config.toml
arch = "unet"
model = "model that predicts nearness at each pixel"
dataset = "renderings of 100 made-up gadgets, each built of a few solids, in any pose"
train_examples = 195000
image_size = 64
crop_scale_min = 1
horizontal_flip = false
translate = 0.06
norm = "groupnorm"
activation = "gelu"
weight_standardization = false
pixel_unshuffle = 2
widths = [64, 128, 256]
blocks_per_level = 2
block = "basic"
attention = true
upsampling = "nearest_conv"
loss = "mse"
targets = "nearness"
init = "torch_default"
residual_init = "none"
optimizer = "adamw"
lr = 0.0019
beta1 = 0.9
beta2 = 0.95
eps = 1e-06
ema_decay = 0.99
steps = 13900
batch_size = 256
epochs = 18.2
lr_schedule = "wsd"
decay_fraction = 0.3
final_lr_fraction = 0.01
warmup_steps = 1390
weight_decay = 0.08
Rows from block 7 of a small model that predicts nearness at each pixel, named by matrix and row number. Rows with one number belong to one channel. Each number is 500 + 25 x the weight over its row's rms, rounded and kept within 0 to 999. All counts start at 0. Numbers have three digits each. After the name is the row's rms in percent of the matrix's.
After each channel's rows are labels from the 100 images, of 14848, where the channel reaches its highest value: "strongest on" is what is common among them. Only what is clearly more common there than usual is listed. The data: renderings of 100 made-up gadgets, each built of a few solids, in any pose. In brackets: how many of the 100.
# convs0: first 3x3 conv (model.mid.2.convs.0.weight, 256x256x3x3, each kernel summed), inputs 0-85
# convs1: second 3x3 conv (model.mid.2.convs.1.weight, 256x256x3x3, transposed, each kernel summed), outputs 0-85

convs0.237 057:556515523547514501512481469499488498512513509535478494509526556504509458499502529547524532499510558468507474510509495509496514488514497502513497535526505535545508480527496483513506498536514509520501507491505505492496526527500537465496493509485549541529437481
convs1.237 016:474487495492477505534525556495558518498479536516492503495501460510503549504500508471488502496494501486494519513540486499470499534500483521473504472516502468499489464473516532500481495451497539533502496521513508516531476491516489475508488502538451469528542551
strongest on: black (26)

convs0.223 055:524514504543514525499501470503498504510508495521491487513513543511511465542477523538526564504536544506520515507500500486495541493513522497520509541521536541519502493551512507499503512531508502518493503489545520488496550536533517480505525508488582543507477472
convs1.223 025:520505504532508483502487517520535520503476499514460496500513511491490489514476519542531518501539487523491496529518518536432520510512489535497517536515528503522494491529466497500523474517491489493497510528455506502495532544505527419488528493514533524504478477
strongest on: black (26)

convs0.194 075:532528502536508495493476466504466483509514507529469492510515547537515445491486533538529550501502558527515503485490500477501522517497503490514526526519523524505503475510476478511502512514498532516499504491511509487490530532518520454498520511474573538537501467
convs1.194 025:523546527491502518507561529502516498513504551506523521502497507544512529447494548470471461490501549468512556522530489463509470544508497509506485485503478479514503461462535535511486499491507524532514516496512513521532466481468520504509502520487484484561493504
strongest on: black (25)

convs0.29 047:537520506546509514499487469506499505509507509526476492523508563520507467504489526551535549498520545511503493502489497496492525484512520500514522544525519530525509481527490473507503498528510509515484497489512516482499535536526531452498518503485574550535471469
convs1.29 012:496519530478508504517547532519548498490472530511513506462520486537516527478471535485482480503528512488507539527538489500500489534512502534498494483506520488515483457485535527489476503492470517544509492513480516540512483512476503487507512503523463471530519501
strongest on: black (35)

convs0.132 056:537523502545513511492490471506491492513508508521475502516521551526513475518487529550530563505518547517512513497499503489495537507514518499516511536517529527520503476538497501499505507521502526527501502488523508483490544535523522457496522502497576548538474469
convs1.132 013:538514547524543502503510540499552508479479513513488510510517531503483505478490560528493508500541507488503544571507513509456503511507475534503505517514515501533495463491499517495487460503505495505499518506471492524502505522500535460527500500517498517530492497
strongest on: black (25)

convs0.138 055:538518509544503501494492481503488500514501506523482500516522558517510469523487527539540559507524547508509515498508497489493542493517517509517513549523532537521498486538498502503504506528503514516493502481531511487488550539540523465505526498498576556524466476
convs1.138 017:506503506544498485530490515529555542502469494508466497498515488485502508518477501531538528479519494507497510523494514542435510513519508520496523522494521493523488479522494509492522486521503505493489496542448507512504538544515501440498515496525509507516492503
strongest on: black (37)

convs0.6 040:527522506535497507489501475505505496511510513519500494510517563498514470524474520521517554496531549502503513507508496487482547488512514508509506529519530532540488487531507507497494495526515492511479484484556530498495541535535523492501532510487584566506463463
convs1.6 017:521469484523492497527467528509535518494475516519455493499494503487488522534495497535522531499528487515491469513526522548430522483514492526487510537509527492520473505530467497502529485508494523481499499537463495512472547530510533430504531503508508529510508486
strongest on: black (28)

convs0.46 040:541519514544506497502506479498503514502501518527490504520519569518505465535479518538533554495529532500499509512512486484499537487507511505509498545518529543534493483548494497507497494520505512506485476479547511491503542542543523478507516510491565571524457468
convs1.46 014:514496505544498491500474525495539524469500513525459511494515508516516498512505498536530512496532504514497495527519533521453539502505514527494516525498521491522482500532464504500517493509493491498501476532451524512490531559499524439505511489534512512510522514
strongest on: black (41)

convs0.219 055:552524498544508496513490466502492516499515506539473494512519567521508448504491526544531540502504545496507492512511501493502530490518506507515520539524514538540504483535486482516501494535508518513498504496518506489493530534514540463512482505486556555526449478
convs1.219 015:501497515511468531527522544483558498459487511530482518503532471529507529485511517507510512485513505477490520546536516509485506534479468538503485479517509456510466470509516530502508502488502528533520479512504518547506495528488493471503482477523474478543537525
strongest on: black (32)

convs0.55 137:461460496490507505492516496489486474501486477489520515471480481477492508613491446473507537485506445520498509464484492496508569486493480483481474521500536492458504528550527555497493516481506476481478485496542508497477524523552480538513520510514529516484507487
convs1.55 155:535499497538504482498463476500501539488491496515462473504534552491503464513490507538533525518511501524491475518493530531478527485499515498521527531504511531500486536530459455495513490521500494468505505526452511515490546543499533458510534502504554544485454458
strongest on: has a sphere (49)

convs0.130 055:528517507551517514499503475513500500517509506522473501517514551497505476526486519544536567507527545493515502496510502496489540492511516507521503546516527535533497486544497499503501500523512524518491505482520516483495545538538511453499529500492573549525451477
convs1.130 017:505506507531499510537504515516544541497472517534449493485527508503495500521488521553520532485515504517501514543528508539464519517513496541488522519510498488507480496522483519486514494501497523498504479541453504511505530543492525446517508488512506517500485501
strongest on: black (27)

convs0.145 052:538522491546510500495512488503493489511505506513502497514526566531509479545483517529540566501521532500498518494513496497495544497513508491517493546526528544516505494543497527497494505518513522516493491482548493494502544526535512489504507503493584567512465482
convs1.145 030:522491491530505486519473513515536533491480498509460504495518512483496484533489499541543538504529497525489474528507521538451541485511497535498513525501525498510481502528464477494531497524493497486501502533450505516486551547511518429508528488520517520495496504
strongest on: black (27)

convs0.189 052:540518509556501511505507488510503505506504517523485495521521564524506474524478522538542560505528542495507514504510502500489549497515508504528508552515532541530497485544500508507495501525504523510496506484536510490498550539538519466501504505491570558523454482
convs1.189 020:508485494533497514498490517497548542486476503519447504489512517508495500516490513556540535506539508514475499533517514528448518498519494540497512522503515490514481483533476496484518482511511511493505496531446487523498539555505516433508515486530516521516500501
strongest on: black (35)

convs0.43 039:539519509536503511500499470498508517506512502525491496515516577520509469526484520539536547504523538505493515508514490501511538474502517514506509540517535547539496480537500509510499500527495506525479476485540507485496533532548533470505511513493571561514464479
convs1.43 015:525496477520477476523477523498536498503464515512444527518521515515488498548499519537523542503527473505487469501512521538448531507497489530509521541501534493529484506540452491473525485523499528490490491516460507525492526547506518432503529486520495504514508490
strongest on: black (42)

convs0.173 163:476476490522504494492513501491493486496481479488505515494478501494482514610478467504532554487513461535480512468477495509486582491504471479476487544498537511474493530565511541485501510486505485493471486497527489492480549543558469511508515500506555545468499494
convs1.173 197:536494497537502482499461474500503538486489495515463471503533550489501462514487506536531527520511493525487471520494530533478528483498512499521526531502513530500483534530460455490516490520496493470505506527452505517488546543500531462510535501505554544484456459
strongest on: has a sphere (50)

convs0.205 056:562538521543493501505469498508503503515510529514481490510541563527506462473483540536538553501515562508500481498538511514499504487497473496521526536518506536546502469516494477491500502523516532510530522492518503502501538516522524515516532521474552559512440471
convs1.205 016:482536535512539491504516515496528514529477513531492483488501501511486479499463556522490488518536514483509513534487504507450503559511489505514502506540530522529483482504482502517502501507510512514484523543472493497544492524500536441499527484518506503547480500
strongest on: black (25)

convs0.244 058:534519509554507506500495476502502508504494507527487495506519564498511471517484520542541552495526540501524506515514500504494542498513497507520504544520530532533502493549505493507500504532505515510501504488518515489498540536536528475503515506482568556520443478
convs1.244 018:512494488522488502519506522513542514504467496518455507503507504511496515533483502532530533476533497499468500530535519533434515501515482538501520523513518495547483485528483504510512489504503520512498488514475511527497533540508527431500513486526498498519514517
strongest on: black (34)

convs0.1 042:525511506548503506495494477494505515507496505538498496506514570508504465533482524546537546504524544505507517524493488502488530490513522507513524550516531542530502485539511509503508505526504499520471484482538528502507544540529537469500524504484574555512461481
convs1.1 015:500472484524494454521469503522535522491490496522455506495501499493513484528510486519527529492523479519481467482532526530454516498488493521486516527524519498519469490535461504516502465515500514508502519520476494489499542540533528425489519487525522513505510504
strongest on: black (34)

convs0.236 058:529511503554507501501499484502501502515503510516484492513518564518513468525487524541537565502530545513506513501501500496491542491513515506513516549517532536526496489541498501503498498531502514519496487480532510490499551540537518468504521501490573561522466476
convs1.236 018:523501510526499507528497517511546530498465511524463507499522495493502508516495513548521511495542482509485504545508515534438513514520497539510508513487530472524484490532480494494508486511505507494493499535450489525503547533496518434513519484521514514518496502
strongest on: black (39)

convs0.156 149:481475493528503493493514503490497483500484485487503516493480506500486519606477472498531559486518459535479513469484494509482578494502471480476487545496536512478494528565505535489497514481503497497476484499530485494484548545559471510512516503503556547471492495
convs1.156 176:535495499536503481496460474502501536488489496515463470504533551491500463513487505537530526521512495523489472518493531532479527485498511500522527529505516533501483534529459452491517489519498494470506506527450506516492544542501534461510536499505553545485456459
strongest on: has a sphere (49)

convs0.45 040:544521502542499480510489467498497502520504503526479497520513569533513455530485533525531563491533547505488514498499514492499539503497527500505517537515525527524490468538500509504500504515512512522484492477541527484498532530519531469500513502484572555524472473
convs1.45 013:536499514535506534502502535511550527469496504522476476468529514498495506511494507511543500510516504508520508543523552535452488496514506531490536535491527489510479484513479498475508475505505492498504476527456509540495542534502530467495510506532498512525499496
strongest on: black (38)

convs0.85 286:475432482501496476494488483485477473488491460497512489467488491457478484578483420486515529482503422513472466450468503499509554443492466476465479527499526491466488534548515530481499512472495463478488489511521488492469533534544480521513513510495533535470505492
convs1.85 328:530495498538502482499459471502508539485487492509465473500533549485498462516487507537532527522509494526489473521491527533478528484502514503525526530497513529493481539531463456485514486517492487467501499526455508516482545541502524467513530501505550543476460457
strongest on: has a sphere (57)

convs0.241 072:551520494538511474499469472502465509503508512524471490523513557543500434503492526541528527491489549525488483499486497485491528500514507499515519527519509532528497506521463461501513500514509538511503507495504493481489521524503524448513484495484568547535475476
convs1.241 026:482507511472487522523547542485524481491507534497529536499496472531510556462507518472475481494492517470527543506540491479493472534499497519495485467503476455508506460481523546522491502486505524530515495499513530508520473469487485511504472522512458460542519552
strongest on: black (29)